Rows from block 11 of the discriminator, named by matrix and row number. Rows with one number belong to one channel. Each number is 128 + 32 x the weight over its row's rms, rounded and kept within 0 to 255. All counts start at 0. After the name is the row's rms in percent of the matrix's.
# convs0: first 3x3 conv (discriminator.blocks.11.convs.0.weight, 208x208x3x3), inputs 0-20, a 3x3 kernel for each
# convs1: second 3x3 conv (discriminator.blocks.11.convs.1.weight, 208x208x3x3, transposed), outputs 0-20, a 3x3 kernel for each
convs0.171 100 [ 93 107 138 140 117 164 135 137 171  84  90  98  98  98  83  95 117  93 106 113 100 104  97  93 115 139  91 133  98  69 148 187 136 152 164 150 109 151 132 148 125  97 107 112  97 103 123 120 145 141 138 160 118 128  98 109 116 136 123 121  65 112 133 113 117 136  93 112  96 126 109 189  58 101 109 100  94 136 101 100  98  92  72 100 128 112 146 118 143 119 143 141 113  89 103  98 104 104  84  85 136  91  96  97 123 138 130  84  94 118 109  75 135 117 112 126 135 143 119 153 132 169 117 137 116 130  91  65  91 125  74  85 137 154 122  99 104 106  64  77  70  92  67 121 119 114 144  88  73 114  81  91  98  71  67  36 155 134 132 168 158 122  78 100 101  90 100 142 108 126 153 156 122 170 143  90 110 108  86  89 150 153 130 126 126 103  52  98  61]
convs0.172 088 [109 114 160 101  95 149 133 130  93 172 111 143 113 163  98 121 130 155 154 170 149 108 158 156 153 139 141 138  94 120 114 102 105  20  48  87 140 110  66 120 116 138 147 107  90 153 152 188 138 108 152 148 181 177 169 132 144 119 118 129 152 105  81 150 145 160 159  98 110 127  81  94 133 157 103 156 152 133 102 146 110  76  72 122 147 138 111  91  94  78 104 155 112 139 162 157 108 145 131 158 123 122 131 171 161 159 146 142 150 166 141 154 116  98 122 142  83 150 112  90 145 112 128 116  81 134 110 129 124 113 181 126  56  84  63 134 134 153 142 131 173 151 138 151 158 113 101 128 106 121 181 120 161 142 129 112 121 131 152  94  89  96 120 111 116 120 112 123 181 126 118 161 141 119 185 195 135 132 128 149 112 130 130 113 120  94 103 138 155]
convs0.173 083 [168 114 124 126 127  92 132 125 103 158 162 153 162 243 181 213 187 135 147 129 181 145 134 151 110 121  89 112 126 134 114 117 116  95  95 137 139 142 158 215 183 156 181 146 125 180 130 107 158 165 147 116 169 153 118 153 131 120 121 169 108 124 120 105 127 140  85 123 111 102 117 123 130 108 139 159 124 125 161 132 131  73  98  98  98 131 118 131 112 107 116 131 165 134 163 159 115 139 134  99 115 141 125 194 137 178 127 166 103 159  85 124 150 116 130 127  68 135 111  99  79 157  94 113 106 115  92  98 107 129  91 115 110  85 135 122 206 130 174 144 122 102 160 140 123 119 118 146 140 157  75 113 128 129  95 124 109  91 106 119  93  78 112 103 151  91 143  90 110 139  86 175 183 123 160 193 220 145 148 153 173 140 171 208 171 127 171 217 206]
convs0.174 095 [128 112 106 144 109 162 111  90 121 130 112 127 137 108 138 140  79 121 137  93 139 103 122  69 141  72 115  84 105  76  83  89  98  95 108  92 115 109 103  95  79 113 104 105 123 148 136 115 130 126 126  91 108 105 103  93  56 130 133 132 111 100 117 112 107  91  70 124 100 127 124 111 126 122 132  72 141 204 142 119 134 125 141 128  73 120 108 115 146 150 124 144  71 199 181  91 156 125 102 142 100 121 143 118  99  65 115 106  91 132  76  88 107  87  59 150  96 190  83 109 166 140 160 158 113 118  84 102  68  74 106  78 115  98  85  87  88 132 103 106 145  80 139  79 174 152 167 147 170 114 127  75 120  40  82 122  89 114 111  87 144 118  44 116 167  89  98 143  83  69 136  97 110  92  99 110 109 107  72  83  87 105 118 181 153 111 140 129 115]
convs0.175 076 [154 151 105 104 131 157 125 138 121 132 136 144 183 141 130 175 158 162 155 150 140 147 131 201 146 127 123 151 170 159 146 164  99 153 105 109 180 134 147 141 147 205 183 173 159 128 111 109 131 157 130 125 105 127 183 144 159 147 180 126 148 122 131 160 165 162 141 142 152  68  96 132 139 142 138 107 131 134 128 164 125 148 133 163 147 197 136 186 155 150 115 145 213 155 196 196 148 137 212 122 173 163 142 169 156 139 151 142 147 158 167 137 180 131 159 126 182 146 143 158 167 124 136  99 131 144 183 122 123 176 126 158 101 185 108 191 155 137 161 182 177 179 139 141 156 155 115 156 145 146 109 137 150 160 185 177 161  96 126 101 175  77 114 140 151 119 130 140 157 184 119 162 161 102 135 156 164 140 169 152 205 159 107 122 156 149 164 143 152]
convs0.176 107 [143  97 141 112  89 150 172 113 171 139 143 123 156 131 102 112 136 119 111 109 124 113 118 107 148 129  70  91 119  95 148  86  96  47  77  73 109 132 107 172 140  74 112  95  92 144 142 168 161 139 162 172 163 177 150 127 134 104  89  84  94  71 113  51 111  81 117 121 115  66 155  56 133 138 153 125 121 123 135 147 128 157 139  87 146 178 154 101 110  83 100 107  68  66  84  51 105  73  20 111 110 136 106 117 143 144 100 154 141 172 111 134 205  87 111 123  52 171 151 148 134 113 108 151 128 178 101 114 110 112 124  91  73  84  96 139 130 163 116 145 105 133 114  91 106  51  66  92  83  81 107  95  98 154 122  64 163 112  34 100  77  57 122 113 135 110  89 110 110 134 106 158 129 147 133 138 110  78 130 113 154 180 153 149 144 144 104 154 145]
convs0.177 111 [193  90 176 138 107 124 184 129 163 135 133 134 110  71 112 177 117 134 150  92 136 133 106 122 118 112 104 114 116 124 117 127 139  58  83 124 134 150 119 135 106 149  89 146 132 143 150 150  96 111 119 116 147 129 135  97 164  92  79  77 100  83 101 114 156  75 161 162  87 119 124  57 185 107 156 104 116 110 134 165 129 106 132 111 149 157 141  84  56  69  62  56 106  76 117 108  36  98  99  83 112 143 109 108 118 115  91 117 178 184 183 154 132 125 143 145  76 147 139 161 121 126 120 170 148 185  88 101  89 157 148  93  82  58   5 169 151 145 139 111 115 139 138 137 127 101 129 138 106 154 148 138 136 170 177 167 115  94 152  92 109 107 168 143 138 103  61  89 187 124 119 153 121 124 111 103  98  96  97 104 123 121 122  82  76 115 103 104 163]
convs0.178 091 [ 83 160  99 142 165 126 131 138 155  99 139  77 117 115 138 112 124 142 128 154 177 174 139 126 126 127 115 122 104  82 163 137 136 167 164 149  78 110 114  93 116  96 100 107 102  84 105 137 158 128 169 135 162 118 161 108  80 115  78 125 117  99  79 150 150 172 111  81  83 158 105 129  99 149 140 120 120 136 107 174 116 136  96 132 122 107 113 139 176 149 154 119 138 109 120  91  87  99 105 103 156  84 102 126  64 100 145 132 135  83 161  87  87  74 157  92 112 156 175 139 165 162 142 119 154 168 131 137 166 127 120 178 165 144 165  83  79  73 115 122 118 113  47  85 135 138  87 116 130 119  88  85  61  90  42  79 181 168 131 169 146 145  92  75 118 154 116  86  95 105 109 115  98 129  89 113  84 126 120  80 134 127 116 104 118 122  88  77  60]
convs0.179 101 [117 132  98 174 111 135 134 129 131  74 108 182  99 156 152  74 114 139 129 116 131 125 114 105 153 104 119 142 167 145 145 149 127 119 128  88  93  96 177  85 123 177  57 106 161 120 142 139  91 140  99 123 148 115 150 147 131 100 106  64 134  77  99 148  99 107 150  85 106 171  76  96 101 161 194 111 109 139 115 122 128 176 130 108 179 154 143 181 127 103 174 138 145 168 134 155 148 113 117 107 139 128 101 107 108 136  91  81 114 125 188 100  60 164  92 117 198 149 184  74 144 103  64 181 166 101 137 108 173 169 138 140 152 108 126 105 125 150 104  87 131 162 115 114 162 172 116 154 142 102 144 135  87 134 138 184 106 132 205 115 183 230 164 139  82 119  83  78 123 108 101 130 133 109 106 132  96  99 102  99 126  93 108  82 103 151  91  78 125]
convs1.171 102 [148 149  94 134 148 115 126 134 136 176 149 184 160 183 165 176 198 177 135 140 114 150 129 155 194 173 178  72  84  85 126 129 156 145 147 155 129 161 137 120 150 144 143 118 123 184 142 161 195 189 191 178 187 186 166 130 153 148 143 150 130 148 166 137 134 180  84 120 155 185 174 191  91 107  37 133 148 101  72 114  26 137 114 128 127 156 123 140 122 120 149 142 163 142 107 145 149 159 119 147 137 137 109 135 143 141 118 130 168 102 124 159 172 103 149 126 121 110 117 118 110 128 160  80 113 128  91 116 122 165 154 173 168 183 210 156 156 145 146 153 138 114 108 104 137 115 138 100 110  90 125 154 156 117  94  92 203 157 132 189 167 139 121 114 121 110 131 181 123 104  99 122 124 161 104 109 134 149 140 157 108 141 147 160 155  93  74  93  88]
convs1.172 085 [ 83 127 142 163 152 153 148 163 158 185 174 131 167 146 174 167  96 132 161 120  94 135 123 134 144 101 111 119 164 145 103  84  77 137 131  91 154 150 112 175 149 137 163 173 141 157 162 152 118  80 106  85 153  66 141 137  96 154 111 161 131 119 117 130 136 110 138 119 139 108 123 119 172 142 192 112  81 123 154 151 221 128 134 117 149 138 205 107 166 206 110 134 109 121 131 141  98 106 126 198 124 133 186 159 146 163 186 160 183 110 162 181 140 176 109 152 162 116 107 158 114  98  95 135 109 140 132 108 170 124 131 144  99  85  71 176 127 139 152 160  86 181 123 134  97  89  74 142 135 171  88 160  85 119 165 131 139 141 127  60 135 151 125 145 163 132 143  89 133 105 103  68  90  47 113 148 137 107 104  82 151 110  81 132 126  89 127 133 140]
convs1.173 086 [216 136 168 163 185 145 161 162 128 115 165 116  94 179 117 137 105  85 129  88  74 118 139 105  95  92  99 120 153 113 128  97 105  88 123 144 131 122 121 152 131  96 152  88  90 150 109 111 143 100 122 147  90  84  88 142  85  98  93  90 110 106 105  88 134 144 136 138 176 148  96 131 133 138 167 119 136  87 155 148 208 109 146 121 155 124 177 128 107 192  95 119  98 110 120  73  96  55 110  87  88 121 132 125  80 149 114 110 150 143 182 138 138 102 201 126 125 127  66 108 126 120  92 145 114 132 138 181 126 151 151 164 126 187 133  87  82 100  66  40  72 158  95  60  83 104 147 105 107 108  81  98 130 152 123 127  98 110  79  93  91  72 156 135 129 109 189 163 155 152 114  87  74 126 116 109  94  98 103  85 193 153 160 139 140 100 146 114 161]
convs1.174 094 [145 135  93 145 125  98 163 115 115 177 152 193 146 143 172 176 136 156 160 136 111 162 160 137 133 148 134  91 127 168  88 103 121  42  52  41 146 191 117 135 143 151 147 172 157 143 186 152 196 178 152 170 154 155 184 172 155 225 158 162 153 174 139 152 188 187  98  78 136  80 115 156 118 117  91 177 195 126 121 178 144 112 168 102 111  92  95  94 115 106 144 137 136 101 133 128 117 167 129 120 128 128 115 134 106 116 111 111  85 125 123 131 143  98  91 146  73 114 119 134 137 121 144  82  96 140 164 166 209 159 144 172 179 135 207 128 124 149 118 120 145 141 124 132 143 165 186  95 132 115 100 147 140 174 194 135 203 181 100 126 138 117 150 157 176 117 143 111 108 142 121 218 206 140 126 130 117 156 136 170 103  98  83 172 152 126 126 130 134]
convs1.175 085 [130 172 160 194 131 135 127 146 110 202 197 111 177 186 167 195 157 123 122 103  87 124 128  92 126 109  90 152  82 103 114 129 121 133 132 113 127 148 103 134 111 150 130 157  82 151 136 152 168 124 113 179 127  80  61 104  55  53 135  89  89 100  59 167 147 107 118 144 128 132 128 116 128 127 184 129 134 117 139 175 213 112  89 141 133 143 195 144 145 185 119  72 133 117 109 115  96  86 101 101 139 103 132 124 109 138 125 153 147 144 162 146 174 142 123 139 173  97  77 174  68 117  81 144 100 133 132 161 189 113 116 132  80 165  97  63  61  82 111 117 144 101  79 113 124 112 109 108  98 120 123 115  96 166  91 129 163 133  98 116 121 157 154 157 123 158 128 180 139 137 157 121 106 140 119 103  75 108 125  93 123 188 163 120 101 156 127 150 188]
convs1.176 094 [ 98 152 165 127 138 118 113 159  84 186 119 166 138 144 157 147 126 151 102 136 125 149 119 129  96 146 161  94 154 150 140 151 136  92  92 137 156 146 133 141 156 153 147 173 133 187 123 148 112 113 137 145 161 134 148 176 169 127 152 144 144 152 137  53  81 103  87 126  99  63 167 141 160 119  72 114  79  88  93  58  53 119 134  87  78 131  94  78 139 100  77 134 106  82 152 112  56 117 108 118 106 119 126 112 107 123  82 116 156 140 167 136 132 114  84  67  86 189 143 169 113 121 129 168 133 164 116 156 155 120 127 116  88 143  63 153 111 114 142 135 143 177 138 128  69 110 107 107 147 151  90 129 120 198 197 181 186 143 161 105 110  69 136 104 174 141  82 135 134 133 148  63 132  97 130 195 181 104 134 139 120 115 123  90  87  98 120 160 127]
convs1.177 102 [147 127 105 128 166 114 134 114 188 139 142 123 139  96 153 132 112 141  91 147 141 127 156 144 121 118 150 145 117 136 129 140 139  92  81  96 135 139 121 137 122 163 133 107 151 124 111  81 110 114  63 158 116  91 152 155 147 184 179 130 171 169 161 113  85  47 117 149 148 125 126 134 215 178 241 133 101 123 155 112 169 138 173 122 129 183 123  89 149 129 105 117 116 111 154 142 122 133 117 144 167 174 168 161 137 160 181 179 164 178 209 107 167 166 104 100  88 129 144 152  77 112  77 124 132 105 110 142 125 143 177 115  59  98  75 134 145 130 119  82 104 112  87 129  81 104  66 136 145 129 138 134 143 107 117 155  99 133 160  51  95 101 107 126 104 136 108 122  98 118  94  32 118  74 152 163 142 132 141 119 199 137 127 104  99  96 193 150 166]
convs1.178 093 [125 126 154 133 147 159 113 141 152 127 148 139 143 157 133 119 156 162 152 118 164  87 125 122  89 130 128 120 142 113 180  70 142 186 164 148  97 161 152 129 135 152 135 158 140 145 141 164 158 147 157 130 163 146 127 143 170 157 185 120 168 167 148 145 119 125 102  93 129 152  94 151  39 105  70 130 205 137  79 103 102 154 116 101  95 109 118 145 119  86 110 133 147  93 101  95 132 110 146 134 150 122 129 140 114 147 172 154  80  89  90 119 102 121  94  96 155 106 139 127 105 143 159  54 103 123 125  99 117  99 104 144 152 106 105  95 111  98 117 157 119  98 108 100 156 114 139 127 111  89 111  78 116 118 127 116 162 145 140 194 180 161 104 111  77  91  81  83 114  97 135 145 145 165 113  98  71 132 122 194  68 104 105 133 105 131  79  84 122]
convs1.179 103 [ 95 110 155 148 137 144 121 123 115 173 153 155 115 153 121  89  83 106 182 110 128 140 139 113 150 138 111 130 126  94 127 137 103  81 117 114 133  91 126 119 181 120 109 110 128  92 137 108 104 116 101 112  86 109 177 144 100 159 138 122 130 147 125 179 141  75 148 167 114 118 115 114  67 157 169  43 114 166 119 153 200 129 159 160 153 172 179  99 179 163 101 142 125 118 106 114 126 154 120 141  94 127 131 109 109 118  92 135  68 141 184  62 135 179   5 153 147 123 128 130 107 157  88 196 151 123 185 111 139 170 170 146 150 139 122  98 123 134  75  84  93  90  95 126 145 142 117 135 154 117  98  96  78  42 110 167  41  90 121  22  78 128 155 179 181 169 129 150 143 163 107 153 113 105 179 177 144 164 109 143 174 143 118 120 139 124 148 173 164]